config = dict(
    train_examples=145000,
    crop_scale_min=0.8,
    translate=0.12,
    encoder_activation='quick_gelu',
    encoder_bias='qkv',
    encoder_num_experts=4,
    encoder_shared_expert=False,
    fusion='cross_attention',
    fusion_encoder_parallel_block=False,
    fusion_encoder_moe='soft',
    muon_scale='match_rms_adamw',
    lr=0.0063,
    batch_size=64,
    epochs=1.9,
    decay_fraction=0.2,
)
Rows from block 4 of the fusion encoder of a small image-text matching model, named by matrix and row number. Rows with one number belong to one neuron. Each number is 50 + 12 x the weight over its row's rms, rounded and kept within 0 to 99. All counts start at 0.
Before each neuron's rows are labels from the 100 texts, of 14976, where the neuron reaches its highest value: "tokens" is the input token at the peak. Only what is clearly more common there than usual is listed. The data: patchworks of several textures. In brackets: how many of the 100, against the usual share in percent.
# fc1: MLP up (fusion_encoder.blocks.4.mlp.fc1.weight, 512x128), inputs 0-127
# fc2: MLP down (fusion_encoder.blocks.4.mlp.fc2.weight, 128x512, transposed), outputs 0-127

tokens: "grid" (58 vs 1.1); "checkered" (23 vs 1.1); "veined" (11 vs 1.1)
fc1.377:54 57 38 39 48 43 58 62 59 62 45 54 67 66 58 50 28 44 34 28 58 60 52 56 59 51 56 50 53 48 51 23 46 32 58 40 52 41 41 76 38 43 42 45 38 32 34 54 53 58 32 44 36 70 63 54 34 47 55 50 41 70 46 45 65 54 58 35 46 43 54 46 30 68 76 28 54 50 48 57 53 17 37 35 54 47 55 43 64 40 64 55 73 30 51 52 50 58 45 46 68 64 41 44 29 63 42 43 61 54 34 70 67 22 34 35 56 42 57 34 63 53 39 57 48 46 50 63
fc2.377:55 57 36 53 60 51 54 32 35 37 51 41 32 45 51 27 56 38 41 56 40 36 42 57 57 61 41 41 45 60 50 54 41 58 55 52 39 65 57 34 33 69 43 51 65 59 51 47 66 56 77 35 40 37 62 67 46 42 64 24 47 36 48 54 60 52 42 54 51 55 37 75 72 60 45 54 42 48 44 69 41 59 34 52 43 48 48 28 67 64 40 42 46 62 47 34 26 65 49 43 56 44 65 47 64 42 65 47 36 60 74 52 39 67 74 62 35 33 43 71 35 30 44 59 37 47 38 35

tokens: "checkered" (57 vs 1.1); "grid" (33 vs 1.1)
fc1.241:66 56 32 51 36 66 29 57 42 57 54 46 41 63 50 68 26 76 59 40 40 38 40 66 64 51 60 46 45 64 55 73 48 52 39 41 20 27 55 64 43 43 55 33 62 60 40 60 46 62 50 40 66 34 45 63 52 34 28 58 33 54 37 50 53 49 59 34 37 46 62 33 56 62 51 48 40 66 46 61 43 58 35 51 57 57 40 54 48 30 57 49 58 65 71 62 39 48 63 31 41 60 63 76 39 57 61 46 41 35 47 42 42 34 36 48 44 54 54 77 35 58 52 37 60 40 38 49
fc2.241:48 59 39 57 66 59 66 73 44 31 40 37 64 59 52 43 64 38 34 49 54 52 66 37 41 41 53 49 52 56 50 57 08 58 48 66 69 58 44 49 54 68 39 65 42 47 44 45 60 58 44 52 73 48 52 52 40 39 41 33 66 51 60 63 44 53 50 59 56 55 42 46 64 57 47 59 41 59 48 35 65 32 61 09 66 32 60 69 57 66 40 31 44 51 63 36 58 42 51 59 49 37 55 49 50 40 43 49 62 38 47 52 49 60 45 33 59 62 45 20 61 68 42 61 41 34 62 28

tokens: "<end>" (78 vs 10)
fc1.196:56 48 26 49 42 41 51 35 42 65 40 45 55 56 51 42 43 46 48 53 78 65 55 40 34 44 59 58 56 43 48 48 87 42 47 41 45 41 46 37 73 56 48 57 37 39 47 72 48 35 26 61 31 53 32 39 50 51 62 51 42 49 58 57 41 37 43 63 33 63 30 45 19 49 48 53 69 49 45 75 49 65 59 31 36 55 52 45 68 68 29 42 58 56 57 46 57 61 48 38 36 34 54 25 65 49 47 63 39 37 46 56 48 32 58 52 72 62 40 31 56 42 40 62 36 60 51 52
fc2.196:65 53 27 43 52 59 62 50 52 57 59 78 55 74 57 30 44 44 53 46 59 41 38 58 49 60 37 49 43 55 54 43 24 44 58 57 47 37 67 56 40 56 53 37 50 64 37 26 55 62 59 36 67 56 70 38 40 42 56 43 49 41 41 51 66 65 60 45 54 40 49 41 76 65 51 45 52 17 54 40 46 37 60 57 28 57 48 60 44 26 70 55 47 49 61 58 50 57 45 48 67 60 40 48 37 43 66 46 44 67 47 30 42 77 36 52 17 54 58 57 41 65 65 42 41 37 40 62

tokens: "," (89 vs 15)
fc1.76:38 46 35 38 47 59 37 57 43 44 49 43 75 36 60 64 50 72 31 51 42 33 48 44 48 31 20 63 59 58 55 54 55 50 53 46 37 34 54 66 51 48 52 22 48 68 60 39 67 54 45 43 60 55 42 38 24 58 46 30 57 37 65 51 58 41 58 61 52 46 36 25 55 58 29 31 51 48 57 46 44 39 44 56 68 36 51 76 63 60 37 45 53 47 38 37 58 72 44 66 43 59 38 47 53 55 45 40 38 59 49 59 40 56 14 29 52 54 56 34 50 49 59 71 63 56 43 48
fc2.76:50 44 34 41 50 55 42 60 59 66 28 62 38 36 62 65 45 54 69 44 46 63 42 56 39 42 64 40 65 49 54 56 49 46 55 39 47 85 57 66 46 53 27 39 57 38 30 56 58 61 58 60 58 37 54 58 61 71 55 56 66 45 69 36 47 37 53 43 36 52 72 44 48 49 31 62 33 61 53 35 41 57 58 49 70 52 38 32 33 54 53 64 52 62 38 61 58 37 36 61 58 67 43 42 20 60 64 60 34 56 28 42 51 44 51 37 48 75 29 35 56 26 55 46 63 50 45 47

tokens: "grid" (32 vs 1.1); "<end>" (24 vs 10); "checkered" (7 vs 1.1)
fc1.467:46 57 13 38 30 57 54 53 31 48 42 60 64 56 73 49 45 50 58 44 65 33 51 52 49 49 78 43 42 27 46 35 74 64 41 51 54 44 53 67 56 40 48 50 57 45 49 46 46 40 29 40 07 49 56 49 53 52 71 37 38 42 53 58 49 42 74 34 47 55 49 37 64 57 56 53 61 94 25 64 45 46 48 36 51 53 61 38 49 49 39 36 56 51 51 49 40 52 56 41 28 41 41 40 43 58 52 56 36 38 45 49 42 51 62 63 52 54 49 32 47 57 36 58 52 58 52 58
fc2.467:51 42 65 53 58 44 42 57 77 61 41 43 46 47 51 52 49 38 37 72 38 52 42 49 58 33 29 66 66 58 64 59 34 50 68 22 54 61 35 25 37 63 52 70 69 65 63 38 38 49 52 46 20 49 48 58 40 56 37 70 40 58 55 55 50 70 36 60 35 38 39 45 38 40 59 54 54 55 51 68 41 63 52 74 45 48 77 42 60 49 48 53 52 51 62 66 46 56 39 49 68 52 55 32 34 38 39 61 62 60 43 51 60 55 40 40 40 52 22 49 35 42 39 41 53 55 74 44

tokens: "and" (57 vs 10); "<end>" (26 vs 10); "checkered" (7 vs 1.1)
fc1.431:42 29 62 36 57 84 26 44 69 32 48 58 71 60 51 53 62 51 62 61 55 67 54 51 41 49 39 42 40 35 64 49 66 38 37 26 48 55 49 36 44 42 45 50 66 85 68 47 51 22 55 52 48 54 44 55 43 53 42 54 42 35 66 40 50 31 50 55 40 51 63 44 58 68 39 65 46 73 45 61 49 27 49 47 48 49 57 37 66 57 35 59 57 40 49 57 54 45 40 46 23 73 54 39 40 58 43 55 61 64 56 55 50 41 24 31 50 60 40 43 48 41 48 32 48 39 60 42
fc2.431:68 56 31 38 56 57 53 44 37 47 30 43 42 56 46 48 65 52 71 77 61 61 36 48 48 46 51 45 64 56 32 58 66 45 55 49 72 62 56 37 42 48 51 64 41 37 60 38 69 35 64 59 32 54 50 53 51 53 35 36 51 51 63 60 29 45 43 39 57 68 62 68 42 57 60 46 50 26 61 57 58 62 51 42 62 46 43 47 59 42 44 60 65 54 28 37 60 51 88 52 48 51 52 42 28 64 50 49 73 35 46 47 51 36 63 52 35 48 32 41 41 78 40 39 46 60 55 19

tokens: "grid" (35 vs 1.1); "<end>" (22 vs 10); "veined" (8 vs 1.1); "checkered" (7 vs 1.1)
fc1.489:58 55 44 63 44 48 45 52 52 54 50 56 50 38 39 50 32 77 58 49 21 50 50 41 74 65 50 27 38 50 51 42 60 33 45 56 60 50 45 60 45 44 65 32 52 31 58 59 38 52 64 67 34 76 43 38 68 38 47 51 70 58 55 53 59 62 51 58 44 37 51 57 69 67 55 63 71 64 46 46 39 38 53 46 66 55 38 46 52 47 72 62 46 39 36 55 45 67 42 70 54 61 61 29 39 83 32 51 60 63 24 64 48 42 33 45 66 62 43 61 62 53 48 42 45 29 56 55
fc2.489:51 26 52 48 44 44 55 45 44 35 66 61 50 57 61 38 37 38 57 73 44 37 35 41 37 63 24 48 54 59 49 48 54 47 44 66 45 39 62 44 30 61 54 49 52 71 36 33 51 53 58 35 32 38 80 74 52 45 70 41 52 41 24 45 51 62 33 31 56 42 35 56 26 44 61 59 43 33 38 63 67 52 37 40 51 64 59 45 50 31 41 59 55 74 81 40 61 54 47 53 56 56 48 46 72 37 47 36 57 45 42 42 46 46 64 39 53 50 42 65 47 35 49 45 43 58 54 75

tokens: "grid" (37 vs 1.1); "checkered" (15 vs 1.1)
fc1.407:75 61 43 34 46 58 43 50 28 49 53 36 54 53 35 59 38 62 42 44 40 52 34 63 44 54 52 57 62 56 61 73 51 61 48 44 52 49 24 71 41 48 58 38 51 40 38 68 26 30 40 48 44 38 45 49 46 43 50 42 65 46 51 61 40 39 45 56 36 50 75 59 52 35 48 49 42 39 49 40 68 40 36 35 37 42 56 21 46 38 73 65 55 47 51 56 43 54 43 63 61 63 45 23 60 59 31 56 52 66 48 48 41 66 50 56 59 42 43 73 81 77 31 44 39 47 64 50
fc2.407:55 55 52 40 62 44 45 48 63 43 49 33 39 38 71 27 52 42 40 34 75 48 46 62 52 55 43 41 56 63 63 35 55 56 58 44 54 55 62 42 61 58 55 46 71 57 45 35 51 38 52 50 45 46 52 49 64 70 46 42 46 44 49 44 29 73 41 46 58 26 37 47 39 49 19 80 37 69 49 48 61 44 45 67 49 56 66 39 34 63 28 39 35 66 31 69 36 41 33 48 64 52 53 70 49 39 62 37 80 51 64 38 67 37 48 50 50 49 49 39 32 40 53 49 66 53 68 43

tokens: "dotted" (39 vs 1.1)
fc1.205:64 63 59 44 46 45 42 55 54 47 44 61 40 52 41 71 39 43 53 53 35 29 71 40 45 28 54 66 60 49 41 27 51 37 56 50 71 47 45 48 48 71 78 52 57 45 39 61 61 66 52 55 51 72 45 64 51 39 40 50 57 50 81 71 55 33 46 64 37 56 55 58 67 35 51 77 51 52 56 58 66 37 29 56 60 54 36 25 60 42 28 38 42 52 55 65 72 47 29 61 55 53 45 55 47 38 45 26 47 49 47 27 47 41 53 50 39 53 41 61 53 64 73 65 60 53 62 50
fc2.205:31 38 68 43 61 52 38 57 41 48 56 46 72 64 40 54 45 54 34 57 59 44 66 48 28 17 50 35 59 52 54 55 62 45 46 37 42 42 53 61 42 62 75 43 31 46 37 50 49 59 60 83 76 37 41 46 49 47 57 27 45 53 56 42 36 58 50 32 40 40 51 59 59 57 48 47 43 75 49 60 60 51 55 55 64 72 51 63 39 46 59 56 32 79 49 70 47 39 22 43 41 33 45 31 46 44 63 47 47 41 44 45 23 56 43 58 61 50 46 48 40 52 67 63 66 43 50 60

tokens: "dotted" (26 vs 1.1); "marbled" (10 vs 1.1); "cloudy" (7 vs 1.1)
fc1.372:34 25 49 65 62 39 56 32 52 55 59 76 56 41 45 57 48 46 48 43 24 45 70 45 52 42 57 48 71 42 41 38 64 45 59 63 57 42 46 68 49 45 78 55 58 43 63 69 42 52 50 61 45 65 27 50 41 49 35 45 24 61 48 43 48 47 60 66 44 52 53 46 67 39 45 72 43 57 47 42 55 44 68 57 45 64 59 64 43 48 47 55 66 49 19 64 65 53 67 46 53 52 38 29 26 63 50 44 37 50 34 46 23 66 62 49 40 33 51 54 51 59 44 47 68 45 40 75
fc2.372:56 67 50 22 58 75 45 52 35 52 37 56 57 52 63 35 33 53 53 79 49 52 38 69 42 45 69 66 60 61 39 68 65 49 51 59 57 47 66 52 34 48 43 48 51 59 55 37 46 54 49 44 66 62 63 58 39 61 64 57 57 30 39 39 64 51 61 66 38 43 45 45 44 47 66 42 53 47 59 35 65 38 25 51 42 28 32 44 40 17 53 61 47 52 61 58 51 22 57 63 38 38 33 42 64 56 51 48 54 50 59 50 53 39 42 34 57 43 26 38 47 48 44 59 34 75 67 40

tokens: "checkered" (45 vs 1.1); "grid" (26 vs 1.1); "<end>" (21 vs 10)
fc1.89:67 64 46 57 52 49 47 46 42 73 47 73 55 41 35 55 37 67 64 56 40 40 51 31 49 56 37 49 66 49 60 30 62 30 64 28 41 34 70 28 54 59 63 51 55 26 53 46 70 55 67 41 39 51 42 50 34 60 47 63 42 66 34 53 59 44 66 41 43 46 34 31 58 45 34 58 55 58 65 44 34 65 38 56 61 53 30 50 54 55 37 62 58 42 64 64 34 68 50 55 55 55 32 54 65 41 31 64 39 78 58 58 37 32 31 43 38 49 55 55 39 37 50 46 37 68 52 46
fc2.89:57 31 61 35 45 61 65 57 47 47 47 47 57 40 28 60 62 59 53 40 73 64 30 76 48 53 51 41 51 68 29 38 59 33 37 51 25 33 38 54 42 47 46 66 56 49 60 51 40 37 29 62 41 52 45 70 49 44 51 29 47 54 61 58 56 60 50 43 34 44 71 68 45 53 40 54 42 42 58 55 37 70 30 59 41 67 38 35 62 55 27 68 34 66 48 47 48 45 45 64 36 49 49 70 28 60 55 45 35 55 44 63 57 42 51 47 61 35 47 28 34 50 37 30 44 42 30 38

tokens: "and" (55 vs 10); "<end>" (31 vs 10); "cloudy" (8 vs 1.1)
fc1.114:64 31 56 54 67 37 45 59 58 47 50 63 53 20 24 48 38 61 56 55 53 36 64 48 41 70 45 54 55 39 58 11 78 45 53 66 39 59 50 46 28 66 61 47 40 43 48 49 49 44 41 52 40 67 46 66 37 40 33 74 64 53 35 52 63 54 68 48 55 54 60 35 38 32 48 57 27 59 75 56 50 58 50 67 59 51 62 39 44 35 54 53 33 51 53 31 50 67 56 66 49 40 52 53 58 53 23 39 56 47 61 58 36 36 34 39 55 44 54 51 67 57 39 35 42 54 47 46
fc2.114:33 59 34 28 54 44 60 41 37 61 50 40 62 58 61 41 68 34 51 42 56 47 57 29 40 36 24 42 76 52 33 69 59 61 36 32 55 40 53 49 37 46 34 57 66 58 47 35 61 35 69 54 63 53 51 55 47 40 46 36 47 57 62 45 51 51 32 24 66 50 45 67 49 55 44 52 68 52 40 38 53 51 63 52 49 58 49 58 49 56 39 43 66 41 54 36 35 35 76 62 69 62 29 34 47 36 70 63 48 80 37 49 40 57 56 44 30 68 41 57 44 42 59 52 73 49 47 51

tokens: "furry" (19 vs 1.1); "checkered" (8 vs 1.1)
fc1.87:50 49 40 65 53 56 51 34 50 54 47 53 54 45 72 71 49 66 63 55 41 39 62 57 49 53 68 45 41 33 44 36 67 43 28 62 42 55 53 76 46 33 51 45 47 32 56 74 47 22 47 58 28 48 39 49 43 47 57 52 36 49 53 41 33 36 52 55 55 51 67 65 41 36 48 40 63 65 58 60 43 49 57 62 40 44 35 46 55 40 28 42 34 50 74 28 59 48 51 37 49 72 68 36 49 50 67 51 52 45 54 67 55 41 55 65 16 28 66 85 44 55 51 63 51 53 49 52
fc2.87:65 51 41 52 64 42 59 49 46 62 66 49 62 54 54 28 39 42 26 41 64 39 30 37 50 56 33 54 66 67 61 50 09 51 70 26 42 40 43 55 66 68 46 43 44 75 46 46 44 68 57 24 52 54 69 45 41 43 35 64 58 35 47 52 51 66 52 59 35 67 48 56 38 62 48 66 53 70 54 63 45 40 47 34 25 51 62 55 47 45 72 53 60 56 45 65 59 53 58 45 41 38 67 46 58 47 67 60 60 59 64 56 41 51 47 45 50 55 37 32 40 30 62 38 47 59 39 44

tokens: "grid" (34 vs 1.1); "checkered" (15 vs 1.1); "veined" (8 vs 1.1)
fc1.429:40 42 51 51 17 36 68 39 66 77 54 52 40 46 34 45 66 58 58 40 24 53 31 37 46 68 43 39 46 51 33 52 54 43 41 51 33 20 46 49 44 44 60 36 51 45 43 24 58 59 49 50 64 59 53 69 59 23 62 43 41 59 43 37 63 48 41 33 51 48 51 68 66 51 41 46 59 56 28 50 66 47 69 72 56 54 49 40 57 62 68 65 47 44 55 66 48 36 43 52 55 69 28 57 39 56 50 52 52 44 30 61 56 47 44 53 64 43 64 49 53 39 47 48 41 34 42 78
fc2.429:56 48 44 60 36 44 55 49 53 32 79 66 48 48 56 36 23 55 66 65 58 46 57 47 41 68 34 55 60 51 41 53 46 38 44 48 45 53 52 46 38 55 38 59 49 36 45 34 59 72 52 62 20 54 63 64 56 54 74 33 57 59 43 52 15 48 41 52 55 53 38 55 39 62 42 59 60 32 41 72 52 50 51 42 55 50 50 38 68 57 64 34 44 59 81 48 54 56 46 51 60 56 56 62 71 54 42 43 62 66 62 46 49 47 38 26 50 55 42 73 36 39 33 58 63 20 53 66

tokens: "," (71 vs 15); "checkered" (16 vs 1.1)
fc1.186:51 36 35 61 54 51 50 49 64 36 45 61 49 57 56 38 40 32 51 73 55 65 45 44 41 53 44 44 51 69 35 52 35 51 40 31 56 47 50 48 38 37 28 52 41 55 44 38 38 75 62 61 55 52 73 43 51 38 61 41 49 24 61 43 45 69 56 58 54 38 53 68 62 71 41 71 60 20 35 56 53 39 44 27 33 46 37 61 53 37 53 47 39 32 63 49 60 48 58 56 74 57 65 24 63 37 46 43 54 61 76 36 40 50 58 47 55 31 56 33 41 47 43 26 54 38 49 50
fc2.186:41 44 69 75 48 58 60 33 49 46 54 42 58 44 36 55 52 51 51 39 40 39 49 38 44 23 29 61 37 40 63 38 38 57 52 57 54 48 39 52 63 64 72 56 57 46 43 83 66 47 52 65 29 44 44 59 35 57 73 76 42 56 63 54 51 44 45 50 65 71 56 41 32 44 56 42 45 60 63 42 47 58 51 72 59 57 53 32 49 75 24 52 64 60 46 34 41 53 35 30 35 36 45 47 37 52 25 43 43 48 26 57 55 45 55 53 46 59 32 49 44 55 49 50 42 66 68 35

tokens: "<end>" (87 vs 10); "grid" (8 vs 1.1)
fc1.449:39 49 37 49 48 34 61 31 54 48 40 42 38 60 44 40 59 58 44 50 58 51 26 48 56 55 59 67 58 75 23 57 48 47 36 29 51 54 60 32 38 46 27 47 31 50 35 45 35 73 52 56 26 48 61 32 53 50 57 49 47 39 44 28 57 58 42 55 30 36 57 71 37 70 29 65 65 60 33 45 47 50 52 42 36 51 47 63 65 47 45 49 43 35 73 58 48 43 75 29 80 57 65 41 47 56 63 53 47 64 67 54 48 51 65 36 31 46 45 44 53 41 37 39 47 58 53 51
fc2.449:47 57 60 56 52 79 52 50 64 39 42 57 60 33 60 45 31 51 46 65 44 56 41 44 52 23 39 61 47 22 68 36 51 61 53 57 41 54 44 46 69 52 61 59 65 51 75 57 59 51 41 59 22 44 35 60 44 65 63 51 25 62 63 62 51 37 46 56 73 48 55 22 41 46 68 46 38 25 65 39 49 54 44 57 40 53 51 58 41 62 42 50 51 61 66 42 45 33 33 58 43 35 50 39 55 34 16 51 35 45 34 49 49 44 32 60 53 41 39 57 44 67 46 44 46 43 63 65

tokens: "<end>" (84 vs 10)
fc1.495:58 48 55 51 54 59 40 48 32 70 55 29 63 57 44 34 51 55 43 69 43 63 63 58 55 74 42 32 37 52 41 68 70 72 42 69 55 30 50 61 56 33 68 62 50 54 43 47 56 47 44 68 45 30 57 43 31 26 53 35 61 40 66 57 53 45 57 40 36 48 30 40 39 37 53 70 43 56 40 52 33 44 55 39 47 60 58 62 28 56 55 52 34 31 69 60 41 56 41 38 38 53 36 55 47 43 49 25 58 58 71 45 36 37 58 60 49 40 38 32 42 35 53 61 27 46 62 34
fc2.495:51 49 44 50 48 46 62 77 44 55 41 69 59 39 61 53 47 45 64 36 61 32 39 43 50 41 54 53 51 32 43 30 35 30 70 44 36 45 43 52 82 54 31 60 52 44 50 33 74 54 49 53 45 70 33 50 42 46 46 50 39 53 54 28 57 52 41 57 57 42 53 44 39 70 43 40 45 48 53 44 72 46 11 59 60 34 56 76 65 56 44 53 67 54 40 55 54 31 50 54 45 43 51 34 68 47 81 53 22 29 50 57 47 57 42 45 54 58 54 64 56 63 53 43 48 65 32 48

tokens: "dotted" (31 vs 1.1); ":" (28 vs 10)
fc1.225:34 59 54 63 39 35 54 45 49 63 43 66 66 40 33 55 41 47 61 61 46 48 80 68 64 45 50 57 72 44 52 55 62 48 49 51 73 56 45 59 50 53 60 52 49 30 60 49 73 33 41 32 54 57 63 30 41 69 36 38 24 74 59 48 58 63 69 65 66 38 56 39 51 53 49 64 37 58 39 51 81 42 57 58 43 34 38 44 38 42 45 53 56 58 44 66 59 49 38 55 29 62 37 54 55 57 64 45 28 22 35 39 47 57 50 31 59 63 58 36 61 60 52 51 56 63 39 45
fc2.225:59 45 42 36 55 71 75 59 42 43 44 38 46 68 62 50 44 62 52 53 68 57 51 57 49 51 44 49 58 63 36 36 60 61 56 66 61 50 50 55 66 55 72 37 28 66 65 45 34 82 63 52 89 67 51 32 40 43 62 45 47 28 56 45 65 59 68 63 37 42 41 44 61 46 67 61 50 51 45 14 56 37 42 51 48 39 66 52 51 46 56 53 40 46 38 65 56 49 41 55 20 39 35 29 65 52 35 43 46 51 61 59 53 40 52 42 50 36 53 38 47 39 43 51 39 44 62 53

tokens: "and" (34 vs 10); "grid" (14 vs 1.1); "cloudy" (9 vs 1.1); "checkered" (9 vs 1.1)
fc1.408:47 61 51 51 28 60 54 44 45 39 63 35 45 33 37 47 51 50 56 65 35 49 42 41 51 53 23 60 51 51 68 32 57 62 48 52 63 50 42 47 39 80 37 47 47 62 40 66 61 60 44 20 71 51 47 58 43 35 40 30 60 37 34 57 39 45 59 51 36 45 63 45 57 68 27 40 46 47 49 68 56 45 40 80 64 57 34 58 39 62 40 37 66 63 58 49 52 66 47 32 23 45 57 68 43 47 45 50 55 34 42 31 29 50 42 40 56 48 63 48 60 53 48 65 47 28 71 58
fc2.408:56 67 47 50 70 53 40 43 58 22 24 39 36 61 58 38 38 50 73 64 60 72 70 34 43 52 57 33 51 57 59 58 32 44 38 39 42 46 39 51 62 44 29 47 61 48 49 46 47 52 53 82 48 56 52 62 68 36 55 52 70 44 64 56 21 65 55 50 58 56 59 46 50 52 44 43 53 45 35 74 42 56 56 27 32 70 62 58 65 42 79 39 44 39 64 40 41 53 51 42 48 47 55 57 39 49 41 52 43 41 40 82 41 49 43 54 29 48 43 44 43 55 45 67 55 39 34 49

tokens: "<end>" (91 vs 10)
fc1.446:39 39 42 55 39 40 61 70 44 32 76 54 72 31 56 37 37 49 28 61 45 47 54 51 66 24 34 55 62 55 48 76 51 61 56 33 60 54 50 50 46 49 57 38 48 40 44 31 64 56 76 69 55 66 42 47 52 46 52 69 48 48 53 70 60 33 38 60 55 56 45 58 42 46 47 55 58 35 18 68 29 50 65 65 48 46 38 32 46 52 48 52 51 66 58 58 47 38 62 69 30 59 44 49 59 28 46 58 37 60 30 35 39 50 42 36 49 42 63 37 50 45 54 51 50 77 40 56
fc2.446:58 51 56 40 49 62 50 43 45 45 31 63 36 40 67 61 54 52 58 51 80 50 40 57 30 44 56 71 39 30 43 54 43 63 44 40 59 49 71 64 44 38 62 60 50 49 14 65 42 51 52 35 39 49 45 50 55 36 58 46 71 55 52 04 66 44 50 52 32 53 38 38 51 38 45 43 38 54 56 43 55 52 43 43 79 57 69 42 49 61 69 58 40 49 58 53 37 65 42 43 61 55 48 56 37 41 59 34 50 55 35 38 74 65 32 53 42 73 38 37 48 39 50 44 64 51 52 40

tokens: "dotted" (26 vs 1.1); "<end>" (24 vs 10); "grid" (7 vs 1.1)
fc1.125:47 75 64 42 31 61 33 47 54 49 36 52 41 40 59 71 58 51 36 44 47 36 66 44 58 54 33 60 43 50 51 14 54 36 46 33 47 61 40 60 41 41 52 47 61 37 28 64 40 58 37 54 35 48 68 59 54 55 52 54 57 37 44 68 63 29 66 33 39 42 21 48 61 71 37 37 51 62 68 50 54 65 54 50 49 69 38 58 70 38 43 46 38 48 59 53 32 48 45 39 46 55 57 44 71 34 66 62 51 43 36 65 40 61 48 58 41 65 44 50 56 34 52 60 63 39 74 32
fc2.125:68 38 54 31 69 50 45 43 38 41 50 48 39 61 41 28 57 64 87 70 70 55 57 55 55 53 64 45 52 36 45 67 65 66 31 58 55 34 53 64 37 46 43 36 51 69 61 55 47 28 49 49 72 45 47 55 64 32 41 48 62 46 35 40 40 67 47 29 37 29 69 41 44 51 55 49 37 45 59 63 26 37 42 30 48 45 68 43 45 45 33 61 42 58 71 43 59 68 43 33 70 42 54 50 43 49 62 42 41 58 52 49 48 69 67 55 55 37 42 49 46 46 64 63 46 39 42 54

tokens: "and" (56 vs 10)
fc1.390:64 55 60 61 49 38 43 44 62 54 30 37 30 25 66 66 64 43 62 46 52 46 40 59 52 61 46 73 54 53 66 49 44 57 57 37 66 59 62 60 18 35 62 71 33 58 50 45 57 67 60 43 52 39 61 48 50 41 51 45 54 62 59 48 63 51 44 58 76 60 67 41 37 53 31 72 41 48 53 64 48 37 46 63 38 29 61 51 52 50 66 49 33 57 63 24 31 47 37 41 65 54 63 49 36 68 37 39 50 42 67 49 50 23 58 51 38 43 38 72 42 43 61 48 38 45 65 60
fc2.390:17 46 39 59 53 62 58 51 60 58 44 76 45 49 39 42 31 35 49 31 69 63 59 40 60 63 72 34 36 44 59 50 40 47 39 50 69 42 49 55 70 67 58 41 32 35 54 49 44 52 56 41 46 58 64 59 45 45 55 50 49 51 64 63 34 42 62 23 50 48 49 38 65 34 57 52 53 41 56 37 67 40 53 34 63 61 48 65 34 56 23 44 66 58 42 44 51 49 34 65 29 36 48 35 59 28 48 47 52 38 28 63 76 61 40 54 54 56 57 47 62 55 46 42 71 59 45 31

tokens: "grid" (39 vs 1.1); "checkered" (29 vs 1.1); "veined" (7 vs 1.1)
fc1.7:34 37 41 63 31 32 44 58 38 32 57 42 31 30 51 63 47 35 58 54 35 49 36 36 74 56 54 40 51 71 60 58 71 56 58 49 66 57 45 72 50 55 73 62 58 38 49 64 63 41 58 37 62 39 68 42 59 61 54 37 64 69 57 46 44 54 35 66 62 58 61 70 52 64 28 58 39 63 67 36 64 39 53 54 66 41 39 45 53 61 47 51 65 43 63 27 48 38 38 39 43 51 51 38 54 38 56 64 28 61 37 70 50 42 46 53 54 37 43 46 68 36 39 48 40 28 40 60
fc2.7:38 55 63 50 47 43 62 64 63 44 54 51 44 49 58 68 53 56 61 41 39 23 42 41 44 73 65 49 35 36 46 40 32 47 43 46 62 40 52 35 34 33 48 57 57 46 62 31 51 67 45 53 23 40 69 40 54 44 39 38 26 61 24 34 70 54 29 36 41 48 32 53 44 36 48 31 42 49 39 64 75 41 70 64 54 52 61 54 29 38 40 50 59 60 72 44 54 40 59 58 55 65 62 47 64 61 52 46 61 29 66 53 48 55 38 57 64 70 56 53 36 49 66 51 60 45 56 66

tokens: "<end>" (88 vs 10)
fc1.60:49 50 52 67 53 58 63 44 35 57 48 52 71 43 52 44 41 63 32 63 59 50 58 71 34 53 48 45 75 48 45 76 41 56 51 50 65 73 64 61 52 44 44 30 62 61 63 42 13 66 63 77 50 58 46 44 47 58 53 34 38 37 45 47 58 54 44 50 33 48 41 72 46 59 47 54 70 50 51 33 63 51 43 45 45 37 49 53 47 32 71 55 49 46 68 56 67 47 68 42 57 43 32 54 58 62 65 46 51 56 42 49 45 64 29 38 35 46 36 28 27 29 46 49 56 71 51 38
fc2.60:63 44 49 51 47 42 41 49 61 53 37 29 43 70 60 68 38 47 53 46 76 54 34 52 41 49 51 37 25 42 67 34 27 37 41 52 55 56 42 41 58 46 31 55 54 66 58 61 71 80 54 58 24 38 51 33 61 31 62 37 28 64 62 45 54 46 37 45 39 54 57 35 55 45 50 44 56 61 42 45 47 55 38 48 53 48 40 53 74 71 41 63 65 61 22 46 62 52 51 32 48 55 69 39 62 47 51 66 56 50 30 59 59 61 36 43 65 61 42 58 59 55 73 64 33 36 51 54

tokens: "grid" (45 vs 1.1); "checkered" (33 vs 1.1); "veined" (10 vs 1.1)
fc1.102:41 70 54 56 36 40 53 45 59 55 50 48 46 63 43 51 35 27 42 51 61 47 56 25 67 52 27 62 44 45 42 34 56 42 49 28 57 66 45 55 41 31 40 22 46 35 46 67 51 48 52 42 44 53 23 40 63 51 45 66 36 61 45 63 43 43 39 62 54 41 59 70 51 42 72 71 41 63 33 42 59 65 43 49 46 45 68 57 47 67 27 55 74 65 54 55 50 42 60 50 66 34 76 58 60 28 38 47 46 48 58 43 74 62 66 28 52 49 53 42 55 37 40 47 53 33 39 51
fc2.102:46 61 46 51 64 62 50 62 62 47 50 60 45 48 73 42 35 72 53 50 43 40 39 67 56 62 75 50 52 35 32 53 54 46 46 69 58 55 51 82 69 52 65 36 39 57 64 69 37 69 42 28 69 50 49 45 46 57 59 44 57 38 52 39 59 39 77 42 31 40 51 44 47 49 45 44 49 27 45 53 36 25 53 62 48 59 43 38 52 32 53 68 60 41 44 52 55 44 38 56 32 49 50 46 72 56 52 50 55 55 39 56 44 47 34 63 40 48 56 08 66 47 58 63 56 69 57 32